Weights of a small image classifier: arch mobilenet_v2, norm batchnorm.
Rows from block 8, named by matrix and row number. Each number is 500 + 40 x the weight over its row's rms, rounded and kept within 0 to 999. All counts start at 0. Numbers have three digits each. After the name is the row's rms in percent of the matrix's.
# convs2: project pointwise conv (model.blocks.8.convs.2.weight, 160x640x1x1), inputs 476-503
convs2.71 101:481500470445529548508443485565509484452525548536507510517461502570551551505472547489
convs2.72 101:515506503513554524524508515473537460491509441505478484561529514489495550575544436553
convs2.73 098:489480544516484518519462461503522512466494471556535511387468511448535430465486559509
convs2.74 100:444540511429497467412561511593499423523513474475537492498610547562458453518464550486
convs2.75 100:518486545484522517496550477486513537441485435469456484467494533523606563494569523438
convs2.76 101:513477475483512433519488488506524446535540429482457485502502462555449535548505536508
convs2.77 099:505428459514467537478511512477418500454514514563529525473513490543549460483502525542
convs2.78 100:461528486521463486501491469516478515519498538470546546509519531493508508456496623530
convs2.79 102:486440432493491548583543525487433501463523520484495445489456508496597531450533422453
convs2.80 099:449438527499523556549508535536503536505478469480456535494513473520505440522493469520
convs2.81 097:475537553460536512586464544416528458487463466482461558479473474487596500569545492468
convs2.82 097:537457463472523455515416513440465565495522512588487510424602475517507546506528519515
convs2.83 099:472436394437502568439500512494527535525514483517501558517486504545537530458528466526
convs2.84 099:441513499532435437489518467484457478517486453458504536482494546536461517448514511416
convs2.85 098:558506521508464514513490514499504560473516547587474477511504486574519521392475393514
convs2.86 100:480503452475511466532483454478499503496475514521546541484447489544525509475522484491
convs2.87 097:515465432529513583500477537489525566591519463542457505547531441447536503457482535465
convs2.88 102:416402440540485502525482435576494445503487543497541455501431526508470543499470565469
convs2.89 102:543487492511497504478441447464494522521509491548499507530448512448551542443592532546
convs2.90 098:517456460424515384509509500427523504397520496485609461508439597497469527499506499537
convs2.91 099:535441494468482433463489492471469533481468483465493536540447435481448470465480448524
convs2.92 104:503461535414427517503518578519492458569533515545517507493525450480601525446461503509
convs2.93 100:532442455503501453529471578505499518465575461484515508441523474562531558476485463501
convs2.94 098:536454409579524480476478484439445480502477473511545550500526524534526477490465487507
convs2.95 099:522551481587466481466542538479499503536469514469472452539526501491454488502460440493
convs2.96 105:483486487475499494516556481436525450508529479514432496542533531492488500462480441480
convs2.97 100:436447572414501526456536522509476453512525530477463587541465477484572418473560476486
convs2.98 104:535470464539466439566450536468560525525497517493516577528422517504473509489487473512
convs2.99 100:497569564569494467475493512514525575523472507471493482463515512454500547437451422533
convs2.100 099:476480515545520484479545469533473487467518556552523457507508520456516481478514418486
convs2.101 102:509539464585490542534469488505466528477500625467535482541465480511482511528480484488
convs2.102 102:464471437459535496488555488487466547544439520556451435499531433527583535498503435551
convs2.103 102:429469530590479533535412525492532496519508454522517465565651507453487481490458499426
convs2.104 099:481509460546444490492495471554494485533539475518471517549494582500493485498494485551
convs2.105 098:536504513454492450490499447537481476500436470508485512489514464501512469559510487507
convs2.106 100:480472549516551462588529470473479513536426474490457537507473488527502545516513491438
convs2.107 099:437446577511502540521512459513455429463482497430430477483524429549563444536529462499
convs2.108 100:559490487473509481473513425530494516517558411495536519563537509506508565445525572563
convs2.109 100:526407479457537489489499484525452437497554476488511498449550514506448588515520499517
convs2.110 099:485483465415552531438560455536441522530497533504522567529547507539520417506551493455
convs2.111 100:472526420515437547569481443458582425518496488539529518515548501452511500520533509498
convs2.112 099:507503548518510549523509522496492476578521471467493457601554566521553481520489512460
convs2.113 103:480515530553545541458498485496441438432426459552479519418491437453522546480473509466
convs2.114 099:520481532494515417450467540507456518567487503500478493492531469382407493505469486481
convs2.115 095:436443493533521469471589512508403537492548528517445461474497439515466484504429472506
convs2.116 096:507606562515560497605506543451489493519512501473578555594455519593500406495521525557
convs2.117 101:500477569456503512507526455526461537546542456566507467509498474539510516529516468475
convs2.118 098:472524520491459461468631438445458433439516500467491507508497542494504512570474529484
convs2.119 103:449488459533539468562509465474427442509459571487499534468478541503484450473503570518
convs2.120 101:473480472524458506459502486471495514446478505528555509502421470466495473494563534490
convs2.121 100:507441509496466493512440524561527565533500464435551499507456465512412509483521509491
convs2.122 100:452447519512497516458589493505477501534517447461543470529511488578522601508466513520
convs2.123 098:460489540509509443483536531496480483566494446489512508536466505550429498505483521447
convs2.124 097:491499542450463530526477549443519498535473426497500510520531510479520509567509492467
convs2.125 103:507548558503510507532506395512436544527546533544485424483501440453574536469526540515
convs2.126 101:574521509516530497437556503554461517494494578580481547442558498527575474452449512424
convs2.127 098:494533484511459542440528435513505631496489547444461458462461456511597517509479522489
convs2.128 100:451583485413551430411462442500506480526562580494617506471479461494409532503511505516
convs2.129 099:495477454488461512534487490492519515510494487452564537484506438520436518599511497512
convs2.130 097:477487491554493512503521478463508492393505479534517473474535461430500478515498458511
convs2.131 097:519579473484454494503578476478529480407463503517537489513435546488433511476508447422
convs2.132 099:524495505557507505497491489479427511506569560461487511468516477452563499505367509497
convs2.133 100:530473539452417528489501533542476390505511482423564480501496429458538474486576505448
convs2.134 094:423437474554494522416484499534491509431506408520456509448545467524442559515536491465
convs2.135 100:511486499493431515524450532508589533509455431449465496567469547492483477494472469490
convs2.136 103:528556461438493477461514536549524543513479602485513559469501530486591560528498448561
convs2.137 100:542472551423557448490543518562531557571566491496452513502478487452523475566414453496
convs2.138 102:508478558455481503565535527523478499482457481547537547484508545479517423587500540532
convs2.139 103:459531480520454532478482515498570525521459519570490445499487496484531520535450491475
convs2.140 101:543520539492511516471497539434496487438515523463437580385582468553481540503502512565
convs2.141 103:536482547473495539489511535470483532503560534539480546500501451465500431532490550505
convs2.142 104:562588557499557474514477516464594534517500538521548495531503487493533515579491518587
convs2.143 098:461474506489436563507508469523448584445443552529484459539503412528561489510565420512
convs2.144 101:513507521403575522557491502488469464466541483439540506543500588480444523547492533564
convs2.145 105:478502504606417459550485415469468427427488457514511519499508411471454405494504605481
convs2.146 101:534517456593507473516496496502457467562504481486512437478491498488519604455443518487
convs2.147 104:488454487491538543574429530537437400549503456511484572536460528472563498515480523524
convs2.148 097:396548527556476508544525503477572490492548508483545478528463541430437499506510454490
convs2.149 103:461463442478470513510503490509534542509471555481521495456498469485446459554543472485
convs2.150 098:518471513514494484510490536520489543489543531432402471464450538532474514522525484477
convs2.151 102:520525591531518515491445551554503564510512527528452475539536528526493541595410483427
convs2.152 100:461473478521517523435501525515469489446481504563513472467494454512524425500562369514
convs2.153 097:492498494575520496434461452478485467522451467389487522477527488443488492536538464523